A small sound classifier, trained from scratch: 7.69M parameters, activation geglu.
Rows from block 2 of a small sound classifier, named by matrix and row number. Rows with one number belong to one neuron. Each number is 128 + 32 x the weight over its row's rms, rounded and kept within 0 to 255. All counts start at 0. Numbers have three digits each.
Before each neuron's rows are labels from the 100 clips, of 14976, where the neuron reaches its largest size: "top examples" is what is common among them. Only what is clearly more common there than usual is listed. The data: strings of digits, spoken by a formant synthesiser in many voices.
# gate: MLP gate (model.blocks.2.mlp.gate.weight, 672x256), inputs 0-127
# fc1: MLP up (model.blocks.2.mlp.fc1.weight, 672x256), inputs 0-127
# fc2: MLP down (model.blocks.2.mlp.fc2.weight, 256x672, transposed), outputs 0-127

top examples: pink noise
gate.136:127106104133152153187098131145157176158091120160165087131129084184130065092092134118099151161159170201059166082092106066090123152121119181139081135111110102146149107149077126083106123119142071120135122134136148162080144121080130134119088136113139131074188133163156143185185134193131102134174141155141102103150197158148146169082106146152187173101150101105118145101114137086156135146077
fc1.136:098074038094160187119120168136144153136112102113174112117107088118160064090126118120085168159148147111099181137078110080069108121119143171155068141162112103104122122127075114115129101124146063140147061164132145158089108165113111121103134090129163118097128162185183159129162115190123112135203130164142106068123188154120113158100083172130099115112116142115079151090085124131166086124054
fc2.136:107095112130111120161147202115162106170155112145143167128101059134064121101116108176123089087102116153145199118126161227129183159135070155139139160172103131108120160072204161117102137122156123144112131149141139150126121155136123157174132145143128124173130137140075093114113152101243128154104133144138155112081110109148095077172172154151146100177113101146143125138145091131136156083110

top examples: voice: child-like voice; reverberation; mains hum
gate.202:163123195073059107139159118175068121121207143194126131132121139087177192154138139138170104072098164183167106124123095154101127123094195149139114160185188123190103088174105082170123125109108127115172123107138128145077105176135204128107091133142137036141162134091107137133167104111108156156090124110193108102083150138117172099078145175125111114150120114132159085131081137117143139159070
fc1.202:140108154098099112121169098097116089030137111149155167142110131144155142178163124145146107079068108167136094121052101151092136121103167099127118148146176171157037087182157102165166099115150073083135138097126114121053117096152148128113137106175099019132137165135135107140143189082104107137131109136164179146106156138152143127101107094134128183143146108073168126116105115103148171134069
fc2.202:138141121097159172179103106074154106152056137108157126146158120108138103111131103122174146074114118211102133070164108162123129101101154106102111129081120123101153135109172122142095057054124142107116144103109159124092145078137167110104057118130151148151079117139105165155109144156107127115121131158175107120106109134171106152069181118125157182151120099092135127119100119079107105171201

top examples: "nine"; white noise; last digit: nine; first digit: nine
gate.668:104091143119143147112117162138105149092141070107119142121078117155153154165142124129127071105095130190140157156104129093160132106146125107111172117193075108121098099073078122109160068150175147121104076168169149120116180092103126165125151230120089121115094122159095111163141131116127148147095132184117121116091141094166095097177155133122183203142101089132196100112119143127175113121100
fc1.668:107089167161107157088147184071156131094166120125121108102118140091097068079116121097127089134115098144116123130152139080188162104122121153119180123116146114107179149122119182081157160101185176098138087200087143130093110120156140126132121155117079121100068126117134139126095127066175115117152141151076138140115161096115126080149172162106093149150178139071138107076104156091082138112161
fc2.668:119102122099127144128149120155156151116110162128118111136090189153134178128110104160112098114098164094162135110118155156144149120118142178104146171182096134091132138093131104155151150113044079145088143159129143148088148160121226117149131129164135121099121146097117111192090084145080166115119086161146165100115089104131147118123094141122094178114101176137185110114092095098135141143105

top examples: "nine"; voice: high voice; first digit: nine; last digit: nine
gate.552:107176116118069131096128135160147095129128111083138146218152142115142074103157139107125115067113104126109040074134135111140073134112043126184118148166097095123121136134070166131080104089070144098124131086093115102153170101160129118121199097161120157130137169162106212138153141089147119110068097170112140196101131126161102133111086069138190122100146086188129210073126119156175118079113
fc1.552:091139128113076179118102148144115089076129115080089127159129148162135157093138180125139114050107161191118107111112118123114107178104016153135112134145103115166115214145107174155085114012082146144105113124070170083128161076142112134130210097119140167122179100163097192146104092138154146169133104111127111150082135144174150154113130084094129097143126131183106156081154150106150081069109
fc2.552:125137169139157125094127106147079106124159156097044149145136078118096160123104130100098109164195116177140113144130149130096092171087156130073113081142155179143158180130103138120111127121164155138087112131117179176080108148148144151199099188128118096156138128134110134176088061127068073105132143073139143161139204159093096131100099171108112078184101132085148141082153139137152118111111

top examples: "nine"; last digit: nine; first digit: nine
gate.57:189080193142137174133088142101121137127078097171164180110143186132139120175098177140138109110104199169096126114152110071071118106121139151174141113114032101171111083122133173170137157164126121136162133117116178111118119096118151205105145111124084146114119154135119105167113141118097139133154151143139152091125149073149214164082152150136166149134092100164135093091060087096095161154092
fc1.57:165135180103121162184146175109123129139072134153146135121100170121155129147122153068165102120125237176088143095106121093074111124116166152117135065135036102205104085137160114131107098161130133142152119146143191070121057148143112148090120120099100208163142188125112149150105055113061132119153094170132156124140125064162184162108131149130167117095134129145093111105106127123105109111110
fc2.57:077110049140110129158104181135133145166110114079137110149136116139184122115187109073127165113098093105105130106063107100108114128161117079124157164062140176188113164082116103103111106147141137139113086197120099064174133113098076145117136182094148078171131138141154112130155045182099122150086057100168119086172073074115087136139075130132053081104136164166103157105140172175142110118084

top examples: "one"; voice: deep voice; number of digits: 5; first digit: one
gate.258:048110131145080116154147145142126119116137083107100149143115084134129148127096143113242137180100112146161183098131142145087121153107151076166148167167175074125107067184136082153160142145139107135091083164126068111157136079049135099083161192137128114112108112069201144094090127175130089147126175136142118191125146112126076160123137092111182117152183147176125107147121126160058124158146
fc1.258:208101146132140135167110126125139141103133163118102107111145148070110104099233124145071142113133195143093073186140151121142082115155092178076118090070123119165142156056129171072109100092152156155126128091106202185088146125212124166201132081148152145147119118137082105124187130065146139098137136100138088088142135131130196085144131138147100134103081121086105140141136133099164134084149
fc2.258:138132145084114122100162168150105194158147088159088139090137062130158142063104144102105139136105141102159178091102149107135142133095130132083122145088093113151139200104091131123130142174134092160104127097155088079152084136047135059112094147129097181091101136130148109139142094146163117121137147124141160168109140146114041132103085119119135100076156139109138146147085088129079133163083

top examples: "one"; voice: deep voice; number of digits: 5; pink noise
gate.33:134130132174132187109121117101103091100153131059109133163127083145125200113152120048146087172156077099175147116080129103120177100159106115092112092093109100153105074099127112146138137134141203093123082165124124152157173117143131178092141079123054109129150123123114120078093083141111076078183120174106033118118138098140146065100140122140098123129106171160131196161155129161190131159139
fc1.33:080116186057119106133175177146120145130130120152197146143110072135149149117139152170101047119180133148085093080103091109104170148135068173115089156098133152120157133144112108160115143169126125197097132145114131135151047135094139114148153106106111179133101173105098106099117147125187128082087184218124084160123098109105144134133083181124100133150163140152154164125093110136188139212107
fc2.33:070122145177102165096098146060138105092119101163071160090151086136110096120150113170180128140120140091181134117154082132121110121149160098090149113132114090150072051139086159129136138125108131127110102097139078131142148133166149135147096176123149054143141140192181118178165111054123077183159115154088090160077111106097099120083188094137193151087100162050150103108132084093083101101117

top examples: "three"; voice: deep voice; first digit: three; last digit: three
gate.11:179163103088160136129131098088118157126119102112114190174108089145140119110058194110097171141104137133093177098106146139139096107156085136141152084172131128111103114166088114128094169077128110121107124139098093094142121134108184122100140074141091112114132165153086153120133150083151204087174089111188143133113151123151161208101092132101149099138196093152141120139102105124178079178111
fc1.11:116163168099153133132130113132179085148116144091164144111131158137076084112117082156113104128222173083171094149126154108093105158143175146095132160082039125132143133051142174139125063160143065130150153065126130195084089173118110116152152090123149127123093109207132090161141151146119148162077158139106074171134110097139082141177142153122123123150107150091073158163151168128140116143074
fc2.11:112133107096059134150116172133102154108174146154138151195140123179145105097108175166056120119141158139130147147079123107141094120095076118115176134168192133120098101188087114118182142125143133105118081210166080105167130147088133116113150128097170147080137165132157142130084152149150142100114088150149150160098139077116140111178117062127183154124157093119112129100156130098176133125132

top examples: "three"; voice: deep voice; quiet level; number of digits: 5
gate.204:111107081165129111137097108154130142145115134134110166149149084116180149057043161141169134126125120182101232141104137156138147103189122167121110160150156146106167146148096123107111218101181081130115171125095083090189175131131148112196150094111170187123146079132142131151069108117121155084083122141139153106132153100190146129196170116128173148137144114174118079099044146142119115094128
fc1.204:143153196150160183137153129100123120155085175123112080099108048111128143157134118139074115082128155088202102107114153103184120129082122096133145122094127123153090137085174109105137119126130135062120174016109174182125118126108079150095085145131146177104139124189155079118170122147207113212086112172128121156138079106159105135103136104136123127118211120100143140149189092105144159159152
fc2.204:112130144105089134160154133148147181093116156131131154119089113144129108112096113125136139150181133131163102119118127128133140071139066114157169153124139099146109124085151178078165140150230161142135165083116177170142047086091098143125186154141161123083120079119103112119065107122181152156087075161100142186126130127113132126150116126057148175146209134116110169085109100106140102143107

top examples: "one"; first digit: one; last digit: one
gate.618:077138116099114088149123165104170141070114127098148151149111192120134148212137139106119150109121175127134081084200119128160083154127100130120160175115166160133133170124190167162152123151147147202129124082125158106134148164083126098123143164114052148143122090155121110127167131174123150157126160112167148132170090116074077132154158144066153127107074128147146123140115149086120153117165
fc1.618:162142110173143120090117087138099120188139106133102119106152174136126095057091085170122148150163129126121156139106156115082179112134123153143104086145141090123126115125092106109115110068108133055117125182129111131061132108180123162166136103182202090132155158121168152155094109115119153135095136156067121121101197100142171079165094121213122068154196132124055098092132122168144133142101
fc2.618:112166127117092104146183156170120156091165221113165099112108120120163119130126129097078125093133133106184079121068022087166160061152083151085118140083100144156110134131135152128137085140160104107183122204179115131111060136190131128041091147165156131145130103039081098136119092135144129130121085090145134189087137128070130120140137123135185156065143107157141101144132140137161108147111

top examples: "one"; voice: deep voice; number of digits: 5; thin (high-pass)
gate.127:112095175127110149083117066174121081099169096107113108199157078135139146168098172113135123166109138161147153186080160129126148161179074069110187137107211106110093096079115106160113081134107166086208042135121121145095136073189140108105080170140046110126194116126133130154119111146130162184161093113153035107103129068100127156167146115128181139161131125113187112133172144083136102170152
fc1.127:105131167089160156083142142115105174125110115151184113104152204118198140166125160124142104102104147106090100100120143119145100111107101231132103142123069150156104127109058086081094115130206172144074134093095126141166169140114087115167169140150083157153054143110109135131188097098137082156086157153147143140119102140125147159140173160134145139164084181103048112107123114120120135107045
fc2.127:142114204079077174129187120162072179091121154149096160096148119122139093067141097160201144128150146023115169136088098145191120097128147132144143117123104155134069102130157058066173058153098121105167117096119081108139128100140112091105061132143087135135132112105182151134118082185108086122150122146120154071158118129098075069108118113113071147173105157128116082104136138117132055137135

top examples: pink noise; rumble; clipping
gate.108:110147183109175147167118121101124119153104162198127104122132137154109170135075153161180195139108183135095149114124164142097144104140113130175148118107119102103188135087107107135110135077159113151118172125094168215107183144077138159137149129136078162140123134085119069141130194077120158082152112082173184109130175135137102155191158116121162098089108133148107162159108132093181119124115
fc1.108:107125094096099096110120108130125101120103064122122160106124142157143117144151118143083122130169111175172128156149145137125144128133164145091107156104136126118103137159182174135163154157153155169196145165121050101203135114147117108082093107116127165129144139163141206126115069133154156148078120130104099094155084077124148130156124156106135167218157146104155075122132135175095137171120
fc2.108:124091136106106092149079113158193116141082107125130110127101153100097139124165106157103163102146158090125149153127112173124081109141122104110159156163147124109132071170139135138089111169122074165212145122114112126091100140126105153133169141131068131125136147161073108115133126142121170132107126107106158147092147123110043143214094085146094101186120091076102103121089163110114073223169

top examples: "three"; number of digits: 5; first digit: three
gate.63:105115149108106128140073161163117149125137170165124148172121061176138198124236070146117198150157105138116084194145189133199098133131132135107110107116196129124128141186134133143111144128163156086144127194107121190151153197155122135100113157146134151155114146064106117107158091137130111100113122093077133118079145158141093164106123025120112156109142130115126126130160168140137107042094
fc1.63:143134115146143154101159102114106095135114099085174158136119169107132087146033172115153067131075098138135179095121054127087128139125163183126138133108057141124106156089105086125094121085112130170119180089106147082170095061137153114161148127107126091104154116150114088113107149150147182189149122172160083096149111107172144130113130254133189103119106128122115107145133122141135150242156
fc2.63:118108182123166100100202144159124159136114176175131119157146131151049105102129114107169143117153187063102144142132132141143146140096168145091206138120109139068095165168163113156095183101173110082154166207094130148136138160096146155150197184147108141127141151124116148128149084136135112160165158175127091151126114167150144111082149111127169148105136088055104186131083160114123189126098

top examples: "three"; last digit: three; white noise; pink noise
gate.526:188204057090087148111104172159121075104167155178120113092064125193128102108124107135126112127154159080112146143134124136105077116139159111168159134145106116128130190096137151136124077110093175096104085136158101133161125164112099165143129111072104108093105140160184111119115147161139086113143134178186095091103116121164089133119107192136120112151119137117084081104116140127077146147063
fc1.526:130139147144117148117122191144102129153089153147182199145175130093156180179080144145147135095191092078131115110121069052103179165147128088140114164123151141084119088126175143144166116129094081063141112135118098131105174125168111121170133105097120079157138125098161161163109184126145154183113152119119146083124105115082192136144140136099150145099165121067102209145066118113111147144132
fc2.526:085115055109121109174132125172135117141140111113165107139078141121161155119113135112117155139190146153153123091130119046120125113118107086117130128072076144090170150161167152120107144171138133123101147141178121135149062134099152096119127145082111141105093102136127119151148121175075137105064143133171075135114173109149103131075213201106095121133151160189144141121113119095079130141048

top examples: "one"
gate.36:148108146156160124119076105109078101106130125066106160140098101138126158177075116107190168111103127124141129159117124133237121190119204168181099174084137071111128086096126080144181130126150099102211107161112159117146212096177140184061116158127109113133192125151122114107128144143095129152125127132056128106112177154106162137141108148139106130163072121161138156116136174104124132082194
fc1.36:119146157121108104080127078160110096107162148122117122135114110153157214117139203073125137146105129189156131153125149174136090157099151105196118124145134155163160054094111086171188092149097161152173096114133140092093123084120101143172187126133089149160088117124092165090143125107172168099162135119086060130138132133161142138174172162079119168106116111154116191121108151095075119083139
fc2.36:118161071100125141095157136108142148152115151138120117109128106111173118119092209186146146080140171130139125103067148112040141093040091124105205130160156121104121164178176173118120152139136112144124124172077155157149091097095107151115109183073135143148113106166045134117167158142168142111130098097103171119158111081090143151207134120105083092150142128112142156100099149088127157130174

top examples: pink noise; number of digits: 1
gate.292:124136092196136146125171135117153098135108073094144148125119128116131101095104129095130163134068163073139121037123126160133157134111141141147105080112131073122120173113103137113160090096129121149176153099108100107118175176091166144190105101111070163153200099121156173058102124124168111091123144069121110107137117131184131118114113124121063106133075095088124115131130101150105129147139
fc1.292:149130115132168152098138180095181091141128120095139114101103166128122111124104123119132151133072137129128137084052141151130168133111113136122085084099112102157086182117114155083177142076173140105134161101120111110081166136122144120197111089078098118147191077104178136056125120087139104108171111094095127109128110174150157142106119120151047087127059093097107082125150081113171115156109
fc2.292:125186164077168128088064103141140141113145112184085101112114053165081127151139141121134118115141156185142116152163164103124121119144087127135128123127197135094154156104086150159049093144120138073128114120152166184131112102131087124061140125127125186075187147097147116136137140129131184141172115128130159141112080139117134128083095130157153107136173141096157137137101166067129159105123

top examples: reverberation; mains hum; clipping
gate.607:175057158143124138105148115154165105144044132146145183111115111108117161098118141108171137134119172146146122100209147108123136121139148150149097119114142126142117113120125113147152084172087141142139200195108142101127135159130159181095198123141156141153190157072104092128168169112106112125093109106135115132117185165082040098159118151110109136146146163196145085086182155100093156125087
fc1.607:134078134107149134128116146091129115139183104125160156103158154111188118134112158117112115129163127137135148120091160151111140174106080145162137173167085073075161132132108095110123126040065094143167115130107093170134099073163079116150178123068112076125115125172121103144064159140161156132141154147070088169086122095166194080136122160102135145134081094042112141118144123123186119091151
fc2.607:109051158164134189113101128150081104116100140157105199063117152087095162118143086044186145120160146132154056122156183133133089084119117179084096153155133156109194145095101122167173131189136135118168148158121139085137112132096143163200095117146128082112199147092090124108092152067136095105102136143177119165148116105147084175131114189095135089163106111119163098113160145104109160148154

top examples: "three"; voice: child-like voice; mains hum; rumble
gate.4:165169206129156108102099141144118126145065166088112112154144119107167130117170075119146131162125109152119140133124171098151100127168177124101136110150053103127104093126076117099091119094173135083166107165130084156107123139191109164146193103082084164152167038099100152087156140110118094199116167172112101131096121102156093126122141117170122108137137159125120153165166105100099174114141
fc1.4:198177178155153114130141154151117120149084142126154096150133129160182137131136092176143142130111105181057123159122105103167101148137179117153150101113000111125128087130089163107050098101160141134170112185101118133127110133156146141169120179100110149152175060075100126055119130072125118136124113164137084107079142127158123108113149109164112112129087159140105158152189109101123179117129
fc2.4:040087120170065166113128086087133135129188115166163142137120079097128186108105112146124107089110131109157097085108141129150111166155145064154154138119164155186169131156102050120124135116090105079184099115157128130090135140076104140104183077138150054129098102158063151192154124147116085069129146123127089151205048098125134177109122094135133106138136137156168134156132103115115123138149

top examples: "one"; last digit: one; first digit: one
gate.25:111119161170129160135147154140109124151155132163117147173082172105108100124085130164081109087154144132129102139172114129255129177137121101110130161087145131137155149101151116118077125127121149118084128138108126110100092170096146144125153059112082134174151130108108103130175140168140105181110137133116146120128069082132159088137107170133145178102090175095085148167061166110101107132165
fc1.25:162093132113115136129141184182129123104080159133119108102163128137133108112140130097169171096114081168144108123074109135117095096094145183123129099209081166075111099129132158172136125151131146126151160184152160192128117086123111063091131156161171105139090143146090119084088112118172155139167129124133113144124106149158086118139106077124120154125184095093118108163190095107218115139110
fc2.25:145144171156116195119094185160082140109121107163149113143143116154095083110066130067194105081141080132169162145156105134175129098151185122101140145132100090083109131122139092201073108103153163051087113169084153161179169066121089081125163179148149143190069109072160119130120153160215152065108169142151135104134103106178105181136131071170183168168107098097167124154122112118151111139144

top examples: pink noise; white noise; first digit: seven
gate.397:120144077141095110104122127101134049130094158142103149115163126206122176076169053134144145126112106166211092127105083166116141139121112150106085155120139084143156178095149146118158148140112124162149094130082112138131152077179159116143080088117108072090116118168171165152095118168106092075147079134139124169160117159141121107134132116085160153138140149114152095085115123104144135160169
fc1.397:091123108112122132165136154089124071125067165158181170135105122185106118106131087171138130097058168189141120140148096106114105137125098171144119133151110062117158149114154131098164158094165093160163152138059120139097133108149164113168110115096076154075131121128212175143126112122129128111150114203117156170176146138110126142127097155176153198150126107139130107111128138107148152162124
fc2.397:147113227122082140152184104110073129093092143165095187121091198143138067115190138157154142134116168116180108162134094123179105124125132161125171099149154138145151156135169121137163173139175135135160101139122165124091137117131116088118131089125122180115150149138085142150159145111150149153161149118154159157117129144163121106127174167108099144160125110121163190149132127169151141159104

top examples: voice: child-like voice; reverberation; thin (high-pass)
gate.490:089122135111148130121108197109158136125162115175073142109077152137115147134105091112093139112181156188110083154107101115152169109086119131135109086094070097150140141145150139170130154146066107109083054074095086181184150114120108112144116122116155135136092149121117134138105092127165131146099159134155124126127148125119114102178104175190146083116134089087094158169123096125163079194109
fc1.490:103100132181184046117096175123120196148132124162103239108104121155195185123117138095113139127155132178172161125074163134120136098154167166112097118081118132131154158133103188139112204127107112094164080111087175162095107117072085162142121104093138083148098143131151176149129136115120134167094139112084103137104123106120080172135143161196126125119148187177130055143094148135117108102122
fc2.490:139172149145142120137118132126094044161144139139109122139150122133152110141107121100140176115187155113139120149083124131144138142084089143151102109137146126166112106154222089131169196100109117104097091180184156142180102111111075084083103141162134099080109160091116092122141067117145093161119146128078120145103177140141143105115163212130110123085122106111142089159166144132095123135111

top examples: voice: child-like voice; "seven"; last digit: seven
gate.361:090088111127126163086131089190133124134101107218111129136132113165114101081138133123128147146178113144158128140159131135095082098134147094118132147159121058130173100171156132138140079128141108133074129096108094114161154132103081105077201102187149072181158054159202093135154177143125066122135168121111148134166109144177160136047161128153152141164122082139128193144124127152143155113119
fc1.361:173168125124129081159140154072104123123139118030136128137119141101149134174078098125136087117088141130114121135128138122192179149123077150146128105094120182116105142065103122122110178126135155126173117137135189134096070150125178156173072138102103161092145191127067169112102128111150145132104114136167102133109151113080081139204066117129147152129127195160137051114116131102134107145143
fc2.361:168063153128146108114121068090108110129110125161159162138157105165095065096155083131139181128124144176110170154089104100116169116098152042106174106117094087182171074110122079115170085196172115145112154134123128047144131131114114162131184099129144064132122093122129064158117142142147141116117133126145128137133087141178106190091154160140134118125158103135089132131115206148088123072157

top examples: "one"; voice: child-like voice; number of digits: 5; rumble
gate.555:114085136113152135111136123124066092154113100161120156222158114191126109119113112086126111042115127093161100125174076212115155163123139167163127128109036112113081116120132191149144128052097114122162142189129191177115165119150084101115131124111162079137172131097224053064132101169076138129132142097113104153130107092177146144124135087104159109151123150154152163113142241118098131126172
fc1.555:110139132110144112122192069158139123119119153151095133148131133099094162143113093131150151075156083074204141150084106119139107132148145166086130107168111140146066136119156146130157064094124184082135183042148162139137167120193123090079241116101079105120127059098150167103062102183120181145133138114145090102108118135202130099123128150127190163142074127107101104127134184146187122136187
fc2.555:149172120113108064112093137127166095162170111099138118093169125069070106133129111124150147111108123175145065138104115112182100105158098174080133105194199191161125192126137105192202086090108153135130165070119156138134126134139153173136159148157096174111136139139132180121090153183146100065153128113154105112130139082118091095111151177079103158120127148142124120145091111093151140115153

top examples: reverberation; voice: deep voice; clipping
gate.308:130110082104105118064162193220137177144047162112085062137083069172117179179166119149109122109184100222136098178180105109143134071148131126128127085190153075131121100135130125108142103130129095088101139113085146094116127160115188125130125146104099106120176137151162097166134155148174105134150128134173127096130124148085125092148164093152107119145110161078150111131147184129144135173155
fc1.308:070102096101122113059167110173125209154039149115075068154084140218147155167140092160161099104152118196138137160178080110147139065170112131130105088180075117149123177124157112109133108123136105081124120122089134091149114169120175159072104148071112143188190142143134110160141126182163106123123147138142133128153136150135111088142135109130118211113134164128155107140141208132149128135161
fc2.308:184079131153125067126166098108124096118130119129115216112087100098149115149109107067126139148161141076139162134079105145166170153116191114114117127132083213145151084108113125159141139114160138194148104121191120135118149124115087134108111097189105102123171167075127096089118111114052131129098129125110141118136110119091133196097119185105142131090096111097130172154163064156058118120157

top examples: pink noise; white noise
gate.437:183136138090085137128122118175119178138130155155099167175106115107158124131164169140130098131146070184073124151095132174109130126122189138161123138032073121121090177136146113143171070137142140103103084113058122101134194119081106131177183110126130216196132140141133129104122095139178161118093121116148096101139151164102073143142053099152057124164099122126122077127115138086162114165162
fc1.437:128110145162168125151132140100134137100097080094138140106144122141148057083099110124169206150055158115183118122185182118202155126128108092131132134119188111146182105091068131133064224104148138202155178148172163121153060163165143156081089132126075143082146131136135134132123167152106152116140098109132120172103119064168162141061114134137100151116134146145130171144135159122074153107135
fc2.437:156151125121169182105143093129138143186149139196110166093079125156140103174136156115117148161111190105081187174082091105117155155093119077148151151117153123142056139130218121131203088145136165124158131165084120124148158107136151117166144135129076143156128165178152164129160101136168166133125159135102129171204124170151091140159094086170127131126127120104095141188149147044194099124116

top examples: reverberation; voice: child-like voice
gate.278:090076137151140156177134131140138162093137155165132162150115123085132136060113114141094112091116155127073184104069068100075128103114131136129084140158142180155158116138104135142094140109091102114085152168084131205108108100139110064154077080160112128081141166160079149129127113156160116127103182075126081150124113143157159123174148158191108129160103162091098157096147157144147121119130
fc1.278:123139162136117110218120086140148112083082162129133088136158129129141141117097146160105105101162150127142152104108133096100163108122130183130144099115059132164073110136149142143148095112134095115157133135136116166136164100111170126082158127158097201080062167164161111182083155173049086129139127114077154135096148171089128116117102178073213135117072111126117121144103115109110092145113
fc2.278:186204077118144164079149105124126127115139159146119136103178144178092057103082120145096133141076121136112100109079070127072055115147117123093094184157120157104143087122126102159103137159147116137179142087169120136128132115094187091064159114135158127155064133142146118154101140067085104114083077068132154117113119167128200132104137098119153065129125168148165145168163132152103097141156

top examples: pink noise; white noise
gate.100:149135119066157107129175161102101144151134114106078167157117149170112083133091089111147152111132109146178089082091105103175213124118110133160149125073172139145148156068111128166121125123091179197149163098096124190139104116147097081133158150168159176138119152126132148071114132137185126148175152116178141102175101115213082180128123126095087081062182135133177129140158108084169135164111
fc1.100:183117150079163100152158192097084149120103123093103107129103132167104070128116115101152130142114102152151120064119119123219182120146121157160155100056171166152141107080136135149135142147117219173133164100127093180144049107117067124133116145163172184135150127133145152092106144131188133141162133128170129126198110146181084172108122066101096108100149112128165146149177101095136138153125
fc2.100:095137127146124138113102157148133108074084101072141128079157118109167158080159158221138134100139156128124144155166107144125067204136147127072145149128055202093126126162127184123106131169147100107166139080170130121152084172146098105162132075121102113121154230152106139152128122123140169138065141142161136150098134134156132114132143116104146125225090129051108127138103117118150135096116

top examples: pink noise
gate.406:118132064054158079052160124137154083143100112152155121160184158130132121143085136125157113150152116144084154165079107151079133132155117146113119094154142128107107226117119152129136079090149081163108168163099148133107134092103120138053077119181090101153122102081103178145155133113108170138134130158123196110137148158091058121135150123068164107197200111135148154101126111113182159152170
fc1.406:148118176163100158139124113111087159150145119070133146099067101142167145117166154161109078082087106060154109133151149140156136160084107143129140166058167123166105000128127123154098135161087147100155169109164140161140115166147170082160152128094135087087140113133170096141078086143165123161135139134133109204127108068159134105144128153192126138095090123132129135160139089135042055143117
fc2.406:110160171173154133083129102168077123168104111116126143070170134085121114139168095106172081158060155154154182135192145124144130132136160164103143100113157104110127157077062131126121134140159082151115129154168171109121130147102094100141140133110146165107159090101131151136175154119088187229118118131096124157127195131148090101166122124143118126163099106151143135116105149128158110197148

top examples: reverberation; clipping
gate.137:182092089169128141031151152156107086105111147136102098111124154146105133155122080114163151116156121119143078155148153181128105141156171083164149109135163152085179107141127160173115162096159120130099147103135197056149137140162154132104122134168116150191130074103107120080110121145105150164189131158147124127132113099107128145153154138124041092109078143124126165122132185133099131114168
fc1.137:162101076120082180055100142169102078117094138187151124182133176147099120160119086131172137102103096149139104127141145211133111110134135118136165113138111151100151108064153124129140171100130154088100161124088193095137128102161102144123103127137156138187121095117116118076142098147125132165184105137181104111111089130102044124143130130126072099118113169107103146128136173159128195122116
fc2.137:097111126135136121175165135058106110169186146094098120087125049067174106124066192078123154110094082120131116154136078118111146137160098082136105141119137180184070082190094138132032133141115100133141153138118095124139115112121159133114137127096086105115115144109142162134136112097092113060177132102076140133158161165119174088134104107113184098099134092120157093113125154111124136184147

top examples: voice: child-like voice
gate.198:180087078157115110168123143088090141162093131125129148134183100155116128126112151127128160171095140147097143139127102128137112096130158108123126138097208115168121133185183105160190097059138136144167106100156129168176101134151128158105209131145085102110152102094168100106126152110127160136101161119118142091137077089112136150061163151127181087160132093099135156069130095145121100119068
fc1.198:092141148102135118083080114166152135101123143125102103117089161054150125176153125129127085106160135101166124120166126154114156170111118148148152119151094190074131140052110137089066167202134158100118145151121127081080161129093128081119077127114169118092109147148131163146138077138135113113149102153145136199115187168166108112213120096130098150090120151123093119179143162133146152166196
fc2.198:172127154158144102131120105136095136092141196143146100055119130136098098150131169045139140144142177080079059119145129090114160095141086116127100065128183183178080104120176114083153076093094115139151129117110137122130129141115159140104196096117149140104135140118159104186074064121142103123131160141143111094120148134139196201113186082133136089148117119062163178056125138173127094133120

top examples: "nine"; number of digits: 5
gate.651:127102120149101144143092159097135165201185133079105127166084146094158111079142148149174111101098126098046149140136106196165112150100070143166157158157155127139128121148150145098138128110113156090112168169161126131143092142160117099129092119132134178129107126170128091141126142136069158060114153142118068077139190088178155084132151139147112114137126131138099189129171085127178103105104
fc1.651:218100114124101078143133104171130137067154128114102112144155130013073130111112148141163133149153054130164141069173134138096137137183193052147111132119114170084166116161151120135084173120142183102066126126138122107130153125145140114168172125087131090146117102111115107092154068128194146181108100129117131066106057108155101147132140125129106118122054138138159113161098124120133140158092
fc2.651:123167172178134141103043167098171125128140094101111093183102100087161139154187131139174141137176128091097139085135134110057151106083157123175078114132107093141182113177159143126131170101077089138084113135120122127125179111140088138160181120114124121110076149129185105181184157052190102152109126098139125169148192108109083094135107145158118170145132148056138139163126201211115108155144

top examples: reverberation; voice: deep voice; "three"; mains hum
gate.357:098116167125119158164157115205111173147161104147154151119076152176129129114166159071113147154102163106062124099200087091126102108090130090114148160138150151112139108103106089146118151061082091114118107149126097120088135120207144068195104161168134096159129164128142134132120195126181169119103163120091164130091139134118187149135138129126135148106081145130167130135145091094066117108101
fc1.357:163138102132129105136133152069142077119110152110120112156192129098135153111112095214123090099156101125188106168084134124165195160165138158124093115108131087168103134143162175108161148177139162149103123135166158155122131140083138168109124087047111153079123094164092124128132046142105087111164126125178125118126122094137111096113120148121151097117146108129094150142114144158186130166139
fc2.357:127137183083116110162111252218138153155146092101150152157133164086156115068110148098110163105107076182121129107101069122133160124132088084156124151115154169129121088100127102117126145123093103146155160131129104149152156131211153157127116159149127142164108106144127151171129096072146172112089087096153147124118139137184205137089131108136137185124103162176131165116145147104087103094196